config = dict(
    dataset='coloured fractals of 300 iterated function systems on busy backdrops',
    image_size=48,
    objective='epsilon',
    cond_dim=256,
    fused_qkv=True,
    moe='soft',
    num_experts=16,
    patch_size=[6, 6],
    width=192,
    beta2=0.99,
    beta1=0.95,
    shampoo_beta=0.99,
    max_precond_dim=512,
    lr_schedule='cosine_restarts',
    weight_decay=0.1,
)
Rows from block 3 of a small class-conditioned image diffusion model, named by matrix and row number. Rows with one number within an expert belong to one neuron, the router's apart. Each number is 128 + 24 x the weight over its row's rms, rounded and kept within 0 to 255. All counts start at 0. Numbers have three digits each.
Before each expert's rows are labels from the 100 images, of 14976 (inputs lightly noised), where the router gives the expert most weight on average: "strongest on" is what is common among them. Only what is clearly more common there than usual is listed. The data: coloured fractals of 300 iterated function systems on busy backdrops. In brackets: how many of the 100.
# router: slot weights (model.blocks.3.mlp.router.weight, 32x192, trained with AdamW), inputs 0-191
# up: expert up (model.blocks.3.mlp.up, 16x96x192), inputs 0-191
# down: expert down (model.blocks.3.mlp.down, 16x192x96, transposed), outputs 0-191

# expert 15
strongest on: dense (99)
router.30:154094122138109095109135142095079165122131105134101101098151129139100075069148123132080117122114105090117116138124083116138101110160119089132099131105105102119111135166115164093117126103131089132147122131101117125149135086109174141158146160098130143133131107170133140139100156172142147150151122106148147127145146102096113163100116126136116101129143143115110106118090113109128081100106093166105156162116151140180095144154063111132130120135115153117096141137150122152100166137129139095121101143133119109127151116137098108082161145131111155140188094101138158137102121142147117093
router.31:164119118108089108099092139118113145125143094113122132082146117104121089095118154107103132109149113148095113114120109132122117153130111140104115094127108092133122133167120135119132122110124135183135139165107138155088125091120157119148166132137146136117136114109170102148124124158159124153146121090141111149114149101089113168080120155121113132117146155156162116140139127112122108115088096135110135129107136114185108117172105118112143103156106098164140139191161144130162154156142145138111117103121117090138131097142055119077105135137126195103140111072124141093130131175163153099
up.1:109168090147132106149162145135119135127147143160108139109124100130131123140146119156119150138122159134154145146108111111147114154117115114150089100117156164077098119105131119141077141112136102128179096090115103093161153117164140191126132126121106082155111098135117141119062130150139102144139132112115130127167078149122155145106128138130122086103137133123143106114157141146139113137195129130094163103147141126133159142076086126177108106126129128092056150137127159151120114133149128097122150187118173137162157157151163127129140139120125150130114112131130132149103153105116110088
down.1:130147127101130085135115161140143152103158119076154107169124140142133147207076155122110159139099123152122125143114141133142103112158149093118126102117103139120116101149121137137147104116140179154099131120099095108082103181154121101140126163087094135162138111093118121121131134131159124127154155102163147114106119138121176149101140130146168112132128139114124106138149131138139107164178175130147144114118161137140164110130180136153149105112120185149113133126106141145127116136185128121131152150105096129121138165117165128141096139139134076144151145087161096124122153119181134106
up.2:158136140121176138157130121148100087128108095099113092095108149144160107120115124126136141065128100120119118110126132137110183167123150157170113153144081107110121079133133160126128092115125123162101163168165152123152144130112125155119103075109115086119160081141135132098150150146112164111089134116180119159092130117160099130120185136104102142110174060107108102087129121136164136146129147116115118117143182109111142118128156134106134122139120143140134102134122110113096127118108119139144132110145131145118118119123091110130121070119092122159137177173116106149138104131118114118
down.2:171135125159123134164143124161139111146076145131165106140087110087075101119117132169128181116130181110112131135171112139110093114088114088091131121141108122102195117111167173127112166144108122133155149136118151126116092131107146109144143111121169115154136119180126128103120127138102129106124118138176093167130141127150120081204158119145132180130135101167169133173141130138105146116132114112131107097148165149120110143141165136114120113129198135126116098091123094111115147121148135118117111125121130108134114125146146128113100115123120151162106140159138124130110105132142153116
up.3:148149131083105151144165167103149108153126127118169100143182121137145100139110095119161115123089137137162171117173135162114105111165149159116096155133123100086115118134131153134154124132118119079144132144166138116122142131144092124167123137132116155055098110183163109114175162117128118118139110149166157121115184131124121145100149078118134130106126157096155154151097133112177116114110133108126117130124108112132138147131168115096131125104088121143172142131132089081114098121112142144114151119156130183108087123094158128105127114103120120115124114148110126124151141131103081107
down.3:145129106109141137151117155149121117136137125116157148144121153137099123159080121142126186144108161133126127131117101146139126134142145114108118153155140173171145112075129130124097120139143147144094123167068109117099151148118128096086106131110095127089133106136175141146119082124141096155130150143141143121122174123142124146119104089129140090103103150116166171146104126145134104110161124140137130140128139135156076073104115108110139159207165095148110130134133172101128122149125151133151110151120109095117105151163113110136147112153109089147043127131144106094114123121124137173
up.4:141165135143170149155144143137150162111134132146109119170122152085140159134127157129115161146125165120133152124116120111157160127149133143116126113121141142108151109127117139129104085135074140131110136107131130118130158124099118181111108125120100135155123153091091133120128133125090183107109129170163129135153099133125146107170162123116131112130136125082089171077152123138110152111152107121116132101153165112087179149109123130106101188120132157093097169132158147130164129130106113130138128152115094135156133146133124126189141112120148116137163134146091124143099147078034135142
down.4:111137118163132133129125085102141164106175093135125086146118104116141110091159123112141145097114117134165146153116148109157164100111133167125107139143126078106128134137071148131145145133155127107153124119128154123109120086088125096156073131113112148101094141101112128145166166097115147142099140120155143104089147167145127141148125172140114150133137134178122130144109115123083099105177086123151126110164125155098110119133069120116117137128094120153161145124132089135124098137089098125094148128122147144084120137142099138091097105109133109087135111144118126100181154132176099098
up.5:118189113103140146171121130128144146169127173152185129159128124119095101174125131154129095108116154080110117146133126111125106121103126151144136127110136159133115133119157144130120085112128121106103152121131123143104115137120119105145118120156110123161105136161118191180099120103123137125156130154132154126109102093132142142146083123128143076112116075070102111133162124133142075144201135109153126123127102128126142108117153121150166116120134121104109081104096146127129102147096173132110141148141112129129100125183154124139127121140181098139114133072091137117136147114167141090
down.5:135105108157169117145146171105129106117157121140118114130132114157126164169090158164117111122094140132149145121110125138119119148131143161160128095106147093137139127156130148110107144098100136165135165088089140108174153145119116144119184172122144080121121132111117099179153110129171165131106110118142137126104102137136155133149131154102138160129098107166106148145125126111168104122147179114138165127143160137102163143157094156159144135167125142118138142114107159149127110124097114101141181159143159081146071122081146091113107162098116109107113156094138124129118132172145104113
up.6:068119138129115160178151140127152151127104148173096114154114146090135102110160137084089136112099159102128145152077119142178124108113137116152126140115137137114097108121125118125082122114122128141141117136129120107176189145156140157164099123084092089156137159178101170143101141115125125138147145103125164112147127174130136094118107146131113089141098114113092136116098108124146111088120163160106141127139124136118157132120104137154141168116132194104101113092134122161092145133114127104145124153099115163103148115103138126144134122113110085096159108116098091130099119149126108088
down.6:128137112119129186148139117114085089136142092138146100138127130156103165174124159186123150129134126137128127141128141132151133087151153122116105135106139117192110092141160083133106111121137164131178148108103129153170144111146131121167163123152116113125089111160125104108172077084166127134160139131158093082107106149126126149081157089133148130123139118139098129153140142106097135094140146126155124108137138148132103153120092136122111121124154077123139108104149130108161096146103157131106155147109123149177198136135154118140102094143145094156164132093104116113143112125123120137
up.7:129112107121124132147129139139144117130103146094111168128071129129127094124082127137140134101107165169126125117143111146098116139156168126146139135116147122121180147080152095117141090157142133116142155132150115122078129095092135135157118135120107157137115146192086164150123101099112166142117123159110160141133145112187120117157142158114154136159189153099116121150154149157120120132098119152125099088124157086112152156111151117122141143129073096116169119105118118126132139120130101151156152120127119161097102117134145060155093117145102114153096163146114157105168147137148155153
down.7:150145138142110116119149167134152122117120169119123123142146143121112168163088101143124129133083128139120120062106169172113137159137075147136150174087139171121184147125132121136125144134104170127136158145156086109096098139123098119090101103118163159115124101118129137151109151115146115138165126127169132113133100121147131131154143135116145110101126107143148149117116132122151174127098112117138129118133148153160151106147120161101137074081095137132140110156146107130135147104099189137123115133179084141136138159082143076139137096113075099137122116117087088128117160153129135108

# expert 6
strongest on: dense (93)
router.12:105166108136092144146129122117105151130138184119115120115136103096143141117169149098084139109129145145137118118119113143127129131149117157125175095134153153108153131134107126105146086104087137133141127134134150077121127153107138119144112176119120149119124126167148126097138148159106119145146121158125171117106127145165134147138114114155159126128106110128128117149131112096145071108130156153094094166125101092167125178144094141126125119154121088119153111135131137135070187105140112117138141098148129159094174094102133152115141096111144103158196136108169152132062179161106122128
router.13:167110164129105120132101151159122119131095136137106102126147110101107141102109114134146135145090148124111105187166107130158132121150157116114119149104151118124178141128134147104125118104100114096139198129111130124109151124106147135166111152164162079141125075134117120141132144121096155125143129130156110093177152155124093160107134074174120172168136147137112124135100151114099108169112130197167110161133129113139129167126130124119131137115129126099139150100116114119141127128187126110140099127087149150114134133137136090142152103065115119132168095136101142110063118123119119144
up.4:115167086122119165155148143045093176152161136132129145143150108100127129147148143123097149130166131133138159083070140117116121168093137135174143082138146151131118120119103130165143119124116150140121114143138141144122112128131092129083150115140123149090167118161134143123123116140142119137115113120091155137112129102104137103153095141084113090092090135123117072134155102118160099106137101071109097132103143151143143121133117148119128181156088099129103120137137100159137144168112138158122150142174124105101114141070131157118117155168145122153124117084138155123138152139133124101
down.4:112127140121133117130133160193108100161117120162136142126116147104098088145175170131105075166136131144129142148096118145189140121149157128105128163101120187165087112134106162128116118106155122128160154132111188108145085142131149106148152094150158057146174140083119160134121171119092143130150121133154136138144130117115121102087145133159124168110144133085122103162127117125121094156113144131116135162128159156114106110109096133109084134110114136136170110120139113137134105156136118144117102136116128139107135173084140169115124150131104109122159145137134081142126132117140103113
up.5:105134076108161143104116164170142097110134096135151121133150119159147145099139116110125082095145151139134152117113128112082123152168130162086133111138123131137170148141144134113088121160152120126121131128108180136116108135143140093069181143104162184091118167128143129155150129126151130182148112099117143118109174107124114127117142158181169118128114160170109151095121108149161169103160099122091159126137134140139117146104131145093125106119098118117115139082148094120157152128165115135100134152090144071127141152165108126091130133116131117110126103170107128110115124124133101117
down.5:131138107129106140101142092196119141135103132115115128129071146119132088144167111133145117154118142125147184135107131148117140096113150133131159166150150152121157164135130111120151129130120142107146107127137170126134122100124132126061153134141169030142133128138119122156141103128126125147136127142122143114107107151129149113086141120078125094128154149119114065195129145121117091107138164125170135165135135149121126125105091118135096110115158113144132139120102111146120086183142164124115123109105131132122142142041123165142089106131127141120144168145119137112165136128111118124
up.6:112177120123095137135119155132137154126104126076142124134086146153130106144082118117146086107109132108174123131120142172081087129129131132121168101120081153127118095122115118084137122115143140133136130167075136153148140146107128104120139112102146133092112143170108171126111130109127157156085113123115125145150182166088138144170105147150138121130113145111128104113136139135163147128113076125138123148067128117094154171115103120098127133140093116138102122082096112145126140132102180134101122135076096154093106089173143112094128153100116110126098107134098174115154114133147113125
down.6:127150160161113121151131161098121142102118132076177145152111123134150126142109131151132126082113103128137161123092188150169111143136126108136158145130151117100066143118119133158109118140129139113149122103209139110099099126141124106124115126115181149139119104129092129152128143137117132117177121151149125141156160123140114124090145137140168131117127134129133146103136126154158139143132084132181115121143140144140149159128079160105120100143142131129150141199148142138138133106060161118142173082146098137117139135139159093084098095098118119118172111106130145156124146116141110084
up.7:122111151154105106108150153153123120105117124091113165112092144106156145143107161128148132095125117158164137208156132166133132125123101115145118104148124095131094116131116114119149121153121124120099130133110121123082076126167130133190122144106114088127146159149111103105112121125127140116104120124137126151145115137141092115168084185086117120120139111100164163102100108096116169129115110102131124099114120086077154097092057140137119155141114114136146151156177168143133142119094165144133135121159100157109106155152131079136110159161132107116122144126127142110130096127130106169
down.7:140095140128097120181132112083136128118135138122115147103144095141087115120157158111116121161132159139069103130074142133108117092140152128087102087124110152149066169153121103130169122159138105120109119092120107132120164137150129138071142131096180144161161090139110108107118110133150136133153088121116132140122148144129138131109136108132131146141144085067114079142122114125114153143123146135120154110117118124152133149120143141115108119081106175138109092083103129120118131134183105107091139121153141150162182136068144114122108129109139140114149158111096137160114111122085141112
up.8:110142104103119139137163119100135089122137136136102160176113148120133172123136131116110164107134140154149147122097151145109149145142108142113137144128177146145115137116133164181144126137143126140121093128110154144125123142123127168090151135126147140142159173145106130159158102087100119156122095100105125108075121132149102090114098152109088134145126136088086124165125143117152096113164125099093138137114110112117143138089114148101148145148080127168122196104165075145125114176145119106128116151183163126132151144120134142153075128118119105084105099186141109127139132093157137107
down.8:131102110133097125120139122075125135169131135148123158109152105098152145134130105100124122178096139136121124111186117194106150159097138137113140142177108132137053138122138143126168115134116137117173097089094160131132107161125142101139158131133163074128101156123134156177118130127103135117104108149134147138139144076118125080140099126112138127065135153131136128096122105107123167125124098125158141153161112133098121136096141125163148104127098122161144117128105091108128114102102123119120164123127137115107081115130127118139089125155111119148121180126133134093102088148116088074
up.9:091106102108145123115097140146105112149123140131144108106132140150135123128153135150143023132144135124115137197129111132122127134101120134122136126132145153135080160126113117108128140148118131104113115118124139132132204137147135157068126103149174102115118139104166139137127120138135155125096036112157144135144145134126102159118159124142152137095114143153112158109149035109130111123106143102126153139111143160118163133147173090130099077136123123128119118131169141116102163157160112116140133129126127127122117126078117116141109175174126132138132145145106109134120154127114123097
down.9:161141139150120123117160094139149127111118153164109125153114142102143106109135138120129047115118133131136116194116116117129129129143148137132098115118157136118094157137102118090132106141112114116139111142150151117141042117134145115103150107117182124120110150127097112109135123117117160128091212126137117142129118149116122136137169146100109116105147117079148120118093046138127129135108114160121130145161148114125099117146061158133120058144143134133118121124095124140100109087140148083136126096141126136144092111174125110114108146171143133106114101143117139129088142138158140106
up.10:092114159146137133151124133126132177115109133131104154137159125130158137115110137122147160099143133148189158161122138137120134145166091129150113106133134160139116111140113083101125123159119142096112105149114168118120131108173102096084145130159149116146148147140128123095119083094130146145088121132126140190131138139106143093159092156115165143125144164115128157107100141085111142172120065118145086169111137091086156148126141119090126183111155138094124139131119157124150142121116141132136144097079106130083112110154143102132165173155136085098130127146106144106168113137116113159
down.10:130161119105138115154110143114127189126147115115077114109151111140135131107096140123129106092122144161145114144161120101136115177117142123117109161124145028105128104108165115111112146077094146155105140131087130164088128126102155136139063111164118187105114116122127168145113138135127094132113137108147111126157135088122126138098148095127163136148111099150125122087116129125102122110158057116151129083133138126137160142127092123121173100130108130090150119151121115114098127131145101096124139153152140138119111111159150116107152128092162120107083114119125146101148118120095101138

# expert 2
strongest on: sparse (92); white (32)
router.4:122114111094077116148142137149126130152158109133092147128156117133185114146145138128186117117114118141155142140073164143129156172139134093096119112150112134126080106133107168147132129152104095137125130136137117139118119151110115094109097130149124107153119105141088136113161176112117102136145124100145136155124126141122141073123071137172124140133094136080083099142121129080125139167154154097153090111144131146064186127104142107165113150087111126135116166119139177160135159140114128077134109109139123114142111122176141131118153157114149106115097130154118157132123134124165129143
router.5:158109144130132160133090116151098119135109128125149122112138118118135106156096113110177117111145173131122078112154136122083164118104117153129106127110102099131119171119172094156143105164162145131114175094120111186059099141158118072145158089144165137116136134138131111158144112101129154166127110078123139137166109147125132155104129131139154143114097154124162121139117146165147110155114096146179148069118115131169130100117132107154110082157123107129156107159081145123166084112153125150107136115117142109124112161130119126149115117150125120135113123158097120090149125125145152144
up.1:127168161125131096153155150094119132123103102136107109131121104121136107086088125142143079079100136120176136121092126112102165109131154144138123115150123164137116061106128122110144130089116097163154146126113127097112131128147127165182149163163155169108120093146125094143114148144119107142117126120121129140140122115150159140161113098122131151109127113116163092113129122117143119119118135138168115130127094087127139133098136146114143166134167114109104105145118169136107092109145192111121153143200137147076126082178106141098177112157140111096123092123126154168139102127145146136
down.1:123131124104097112113127110185111187140121132115108137149126139133112111179177130142117124172107135136140169185072156116127115117115154110144164179122132135134113169113106143107120148125115172148122142144116151144112098121107155112115121109138130063139118166113151162148124126121129104133150140138153149140171113120133138105117145102147147107135134124153145064160123123125148117117137107105148142165104132122079118104114126144098147102154130109113150110171101122122084069173133130124146113098115101175116149134033161126138130122127137102125155109124094133094163152120124118134
up.2:181111126107115115138102114110134184093130149165178147094134159146110121109137092131109084086115083135100122148144128152106132114140134157070135117099171142088152088123119075119134138145129147124117134123141111117082157145136153122097129153146098125093112126122155147106092111141108147089143124101100089084118132136130126098101100112088142115106149129081132195129135112139136107118122109130094159133157119108135064141126115174115119102129129124131149156147136107139113169174104125106136146152158134152137175131145119161079125148100170149145132113154127097142108139143157119130
down.2:084164155144129116111154129106147080146123091105120156128154082139117148171144100124134060102113072157165128107111141108162127130140175157134106108107144105088135111121103080156139155142117113122144139128138148118155148115120146116140146136102080134128115135146153130115107133089108124135134139136141148106118135147103134085090102135137128116157126125160133109121131093149136146155128075166170156136121097116142133107098104098102083113111157148125133155104091099125153102070100131093125140123121106149126180138086100079153106149100124101122086111155127136098171129131097149123
up.3:105147100162140167133157120110129117144088152144113056126159116111126142091136142125129074113183129129125114139170138111170180117087150126140139105117125160152107127114143128131099131113063147118162101141103152147080102099123123144125117116138120070112118129127158110104155105105125148107101117140123128117152157154140139224164144106114114106108100139156131123172137140147085121132131144143132100126103148150102128129118126150148152130122119108120120123115121154146112121117142096146126123103108121116135107113062115168128170128108107095155140186112138097125101143094166105134
down.3:143124100117151168132124127117105145070135155099145083098138170172146139145139125118135117119118122104115100127154122140161130134130140129141097112148102146151088129130116151140143099109156125128089108142123131128170178141125145119148071143124130170136121113131106110106147123161108139117123134148114114134129099137113113194181128173128135163126118132092104160081132119106154149110140094061105106126125140139087116148150126170098145125101093118138123164120171103133091127129152146083153109099094165109099119115189138107140190148124139131110139133112126112115188133093104132154
up.4:128142138053144120111149125148114082120118104124090110130120091166100147115141099135135090118163098159120198146117129140140136149151139143105100138117129091144141164141125147183152110091132108119135109150153124127101168139119138115081162146075123108066107150150141130119159114131132148101129142127107169153122148107146096076122138114115117130154147154135113136142116121114110140126135088100089134175120139126162162117108135130096137163150157158158120136137124106119120101187150138152141123161144099143143106128153062122146122117151122119135101128141182157149115135128180125163
down.4:129148116171137112115114139116120146152122154130184111181076138087102107116097103100129109151124129119135126120123120148125135100149107143128180118150074088146151165138122146149108154152119136130125107133136120136109112144113139122114169149131090106162136144132125103146189128117146165114135136148121121167165077119132129099084145118139131124127130164113137147172130126149147109077117139120156143127130125126127094143109163126140129117174176124101123170126131090192093135046115140128164134119144138145113129140124167159137132171173101119108122072146151110138157147112087121127
up.5:106120125140148141133130114135076084154161134087173127164114129099150138153140141138142132119139147105154127105135102138145136130164132114129139159117174094155153130122125107118141111105142122099123155119057149146163161147167124122103105100090170083173125086099122175156124144121143079135118101112137115105164110143147162144122151176123108107123116078154093135113124140155154150116139116155125116125157158129133105121151130151121173129160116136133117126153099164167137119147106169142113117127114078154108121080119103179190118098113137130119093125099118115156098122140154131099
down.5:152198126100151160139128126160160149138129115159075121068114132151114085132098131152152124095116142134116113136161141174112150078108121176166126164107143107120162108136109110143094131128107113122138108151078161138123124106138129155115135103127142152107090090088105122138116127096163107131101152114134156125103130145117134095113134087105158190121129115168133113137128153098127122101130130129140108131123140161140166114170121121134153113175203135156107129137127130110145150122048110115157120141115143116129108100099162110099124122164106093154157119110128116118140138151133148133
up.6:132143122153104155122136130134135121092071110125111179115100146122127132124116119115135160107093141159158138144183124144106130117125145134120165124131118103150161116136142178109116145096110126119161154157138110086127122114126134110145146122144121116136107096098100137131131102131120074111143109139125128114104120127158150108151123150122114129239156125138143114099121000150137130114112154134145152119151127091142096155137130137119135107149163157139114134133109152147144114123073121167097136095112144128154165117096146113091139113123122118128148126126081124147131107145113106141
down.6:130116102138147168113147129128111137166089135142150160137185103128162133106149129149128129165113160119118145134128111086140152118138119117140094139136124179147135139138121144118121100078154120101125132120123147114129121119118150148133118106138147132116121120095130138142127112129115098093121121119129127101137133147151144080114128125118133131236118123093130149113138000118136115129095099126115138121124139133152141118136154128121131111112106143109128100116162142106143122143105116144086163111152113120076161125148123143153150129116104140135089132125088141126144109165136133143
up.7:097120145121110133117124125139135135124122109128176122162110156069093106108114107104130201174135109156102122109124137149116104137131095115110148122115118146120154109089143127145139096117152121145130160132099067180109156154092155113147153106091157167077125128168108119107131139113144162131130136100134141168133143121112131131143152163150101136094146146115119151131151155139094120106125100125108158119109140105141148102072139130097156138170061161134118142108130130139114151138092112165149073127148103178139107107133139156095114096134155095121136150134102136153112128097111136181
down.7:148139114138122128107148140129156130144125126133115122095127113166144145139115153138129157111124112118129168102135124143077117150157128156149128139107089082142152156140149113145105151143105129159176111141143084150195110111127114170064167105143166109140135113129139125109121137162131148142143157147148117117132090145131119172147137135105122117109147145122126120096118129124142146140130131121129126126118132149149144150138080155143094120037064122108118131155149167086144151117083173151118176175155115133132094127045143095132108098130147159149139124115121110126124128108119102170

# expert 5
strongest on: dense (87); black (27)
router.10:123102075093129128092068094134124170161160126128125117107109153146120092095135138104105124138140106130141108138150120129107084157125137154110145154142075107106149172156100117126116127128114122118114146119098136167121145139125071109119111092092143139121096107111158112109130139153136126147170136120172151146159118095108127169136122113143164123118159102117142105124131141184134063094110122130112112124125097169167128107176124127152126135171104100126166108121128087136137147114129130144097138119150134104162134108136103111081111085162072153148134125106102170130131152184127137113
router.11:121119113090119102165138148111104137119098134117141137106110106139119136154123094147150145105070143141143084111141131087146137137128163134118139142202137111133108113100092138120183111134136081126075184134126106128118146116143103128154124129130141149110137118131152182194094106134114085102121128113122100103134154115115104133134133083166118183160122155106099117105136129114110116160146143138113100131120150123176116170123133086160098081164138143136122126118107141164147115118155124111138146175116162142104161123146153078160113137132134118129157077103101105121125124099092148144
up.1:125123115095110111086089113120125107141131082131139149125110145098180109114159129083121144151135108130125193149067147168133150115122126115117174124098123138126120116108133135132109127137149166161119108101110141125165175152125108141106096153110129113138151094086120066119154158116119145119126108083138140150112100077155178109145138117113115114094109137111108147138193138132088171108140129097074137143134115154098130113127096153152138157081139134137119125109190128146111135152154113135105106122168124093125062141132115127087112144128119119134089145136122124135139119136122104111
down.1:151152139142128105103163125130093124090116149095117106154133085152114142140124159125154118072142088126146133164136143099126105170134122133111109118110142135138160160144162097097127131143130137136150156107124150131087053119124111096137096145127157085146125102116122113134155125131147149104132151132147146144147139121143103115146149141140122138106096103130158137100101121120140087110094133131130116125095097143140097158148072120142118120061148107134167144104166099130115134162172130131073135104139135116102092170127147072152132123155169132110068134103111110153070126107160114092
up.2:101107130139103105161165127117138119160136114129109152157178110099130149140160168145117118158154153135134120142067154145168194169153118132147158123158130123133121075123094119132131118121087095145175109149112146158101139095065146127151121130116085143144115137107134109152145119101141105163168123147140135164112129102062133118115142124081111160097127152099111126079086175121158146109115135091135140102129143135153078118120113130109130150159114144171119103146151106126145156112145110096134107145096123122133139093113134161127133157145182136122114137132144139126114138092158144149
down.2:159114124134145121121105094104122144114133132145165131156100103159161105128152138133132109134118124168085134159086149096159077088138137084143118138145123114135098145088106142164097145143121172119129116096128154148162132175132142144142133156151069150127117117162097155134137104132077117162154154127114119130151156174123134105137130165154134138120142166120162115159143183148106078116139151143149115111138130131101114113124148145103145141159093113146117103160102130168137141164111119093130116176117125138117086099152112058119144109170139149089106118107114153159157128103102110142
up.3:136127125147108148077106132113140141132149081169122120118127139155131114110145150145125085144116119152083144155084119143128173115114129109134169128108142118092133161126174132173120074087136171106107145096137110176150137140129157114117142136147145094114146175137124092103137110125143107193127138107126160132146123120134138143153121133123125089157112149150157095141132133104143162142146137091090134188112153124126102108121163151128141126124109138148152110098180136152102159125172113129155126137154141070175103134127129116128087091149174095146099124079116119106139107097092126111
down.3:128147129103164154134085144156133105076117162094081123152141117147128186115105143155148120089131118121143129133126124152132134176121111130097111137137110152137068136111137147123132151169121111151134106157125088079130093127107113129149165129112114127096143149102117169133135155158103126132142095129136147109138092096169154120144129090169095156149118148136143124113106153141140088150142135145121141190104164177100169152135137145123109113133133117126128121132109172099125123175145148139132087110103148120167105206154125121150182118153156140125098147154142136138115093132152154127
up.4:110145156135114098158166133126150165123144100133067121120192128166116135104094162154145151169127104121066125154113153111136113141108125113175094115156131116146086152140103152168131107120108107158101104095161139124143105126124099173159163152107136138126152144092107085126144122133145133135159141158109093103140085136153150167131092137138162104149116101107118113147138123136134116094098141098156140110095138136126142113105105134104109125122117150129070160095132179164158113111113126144146113150169135154124127103105128120139154115183122148099143119135155174157118115111136125080
down.4:128120134146144084153108111145149105107140154131136131163139129124143092129160128130151153130124071108125088141134124176128107098141140118112130140176147123136078124089092142154106146130143161113217141122137119141125140097108078128154156126138144130110110135116113149129121103100129089089155103138107144085126159135122135150144126150079133083191133148145162142157111120108126128092144137153117112134150151130101143120143125158113114089145119135135117110110126151092183131132085129100148115196128083142151141102104141141105075107166104102122144176096115098130142150110150127115
up.5:131112128113133134120147129157115134181108149159127112128113111127121119138116146135117125134170159167135128119134095174139143108161119133097119130086160113107061084115152117116113115141145112138153144155144099113141171137113126156128129142118100082139136112133126144123143172133111188121151157102136158149154108068160135105121179097134093120143180064116108141145120099105094139098150156124129133108180136100159145097111138124137157142146151153165128144129132168107128156112146139101146097110104098160151144172119096137143119098079144082123121138177157101139121109123172140132
down.5:125139094115155145101092131121138105097108160124135117107058164108145126166139135151129159151126140146109146100172131085130125094110129112169147108112156134144172064124153151127112125105111166132153115130125159148170127149113113134121167150161128107179121144153140151087153108168135127097157135127107099134147119088111120087103159121099150127091145124146150094108136121136116145118131154113132116124105156104154149125132176153139145136149112133133100195123118136099130097145089154140131084122117107134145081138075140147149165145152120159131085180102132119147165131115115157123
up.6:142139158125097125149134107090110124125139155173133140118146141142177097141135121124163145109166155121168173136123147121150142087155129110119129104133118077170102154191129077122082136145122149146126089142154170105147115111137142159168139134164118130117150076095128122166111122102140145121100144120119138174109111141129173124109122154097129114186171087110167096132122108156136146134131129152128152124117117134139154127148126117169141100120120104127084130162098163140140156116130162179114175134084118143159104156121120162147179121142171151136151141107128148134148130113137118119
down.6:116145120130128109145153159101154118162110129156133118129080112106106090106113083115118132159145126167084111107129084132160091127097125118144100108121102100136145163156138109089162087175153142161134090135136170129126111153170122109146114134099138156175137077110080145178099124116120151134131102110135118158093114141143127148134180153130129125190161143124123147141119114123132133152117099102106105121143120104145123108108153165087160108091148145139143113159142144139082102117121126133108089153109102095108123108105087111078120114155153122112142145122120175108089120089130116139
up.7:112162130133086115136155112127164166131164121140156126190127149128185122106143112129134128122172080119097147126161155119115176111134114116123129088120135118154133123144116158139078129149088136129117122146133102125118153102138119143103155150156149146098159059122125130183160180135159147119136102098134125168133107122142128138130105122131155122079136086108124156138092168113158100113138135110145181178135141131130136085143134091136171115128166152125112124093132125156111149172137125131124146087138119076161136125158126167104131144150149100103111147159152126128135131080131138099
down.7:127114108160140110142105129153129105162112156150112150097151133118101099115129091124137099148153139098083132127161123144071105146116122163174129127149130095132132097111128164165163146153151140152113126099157103102173118139124105146128166167136126090152129080170077163174134109124130118139118111136129144099136147145130144152128118146088151126109146162120139158126114162137148141119114129158138176198136108135127120103131080149113130124170206146133152127111112115160134137102136093096124136151106106140119152097103083083139094124136088133108138146157096152133119111126169138131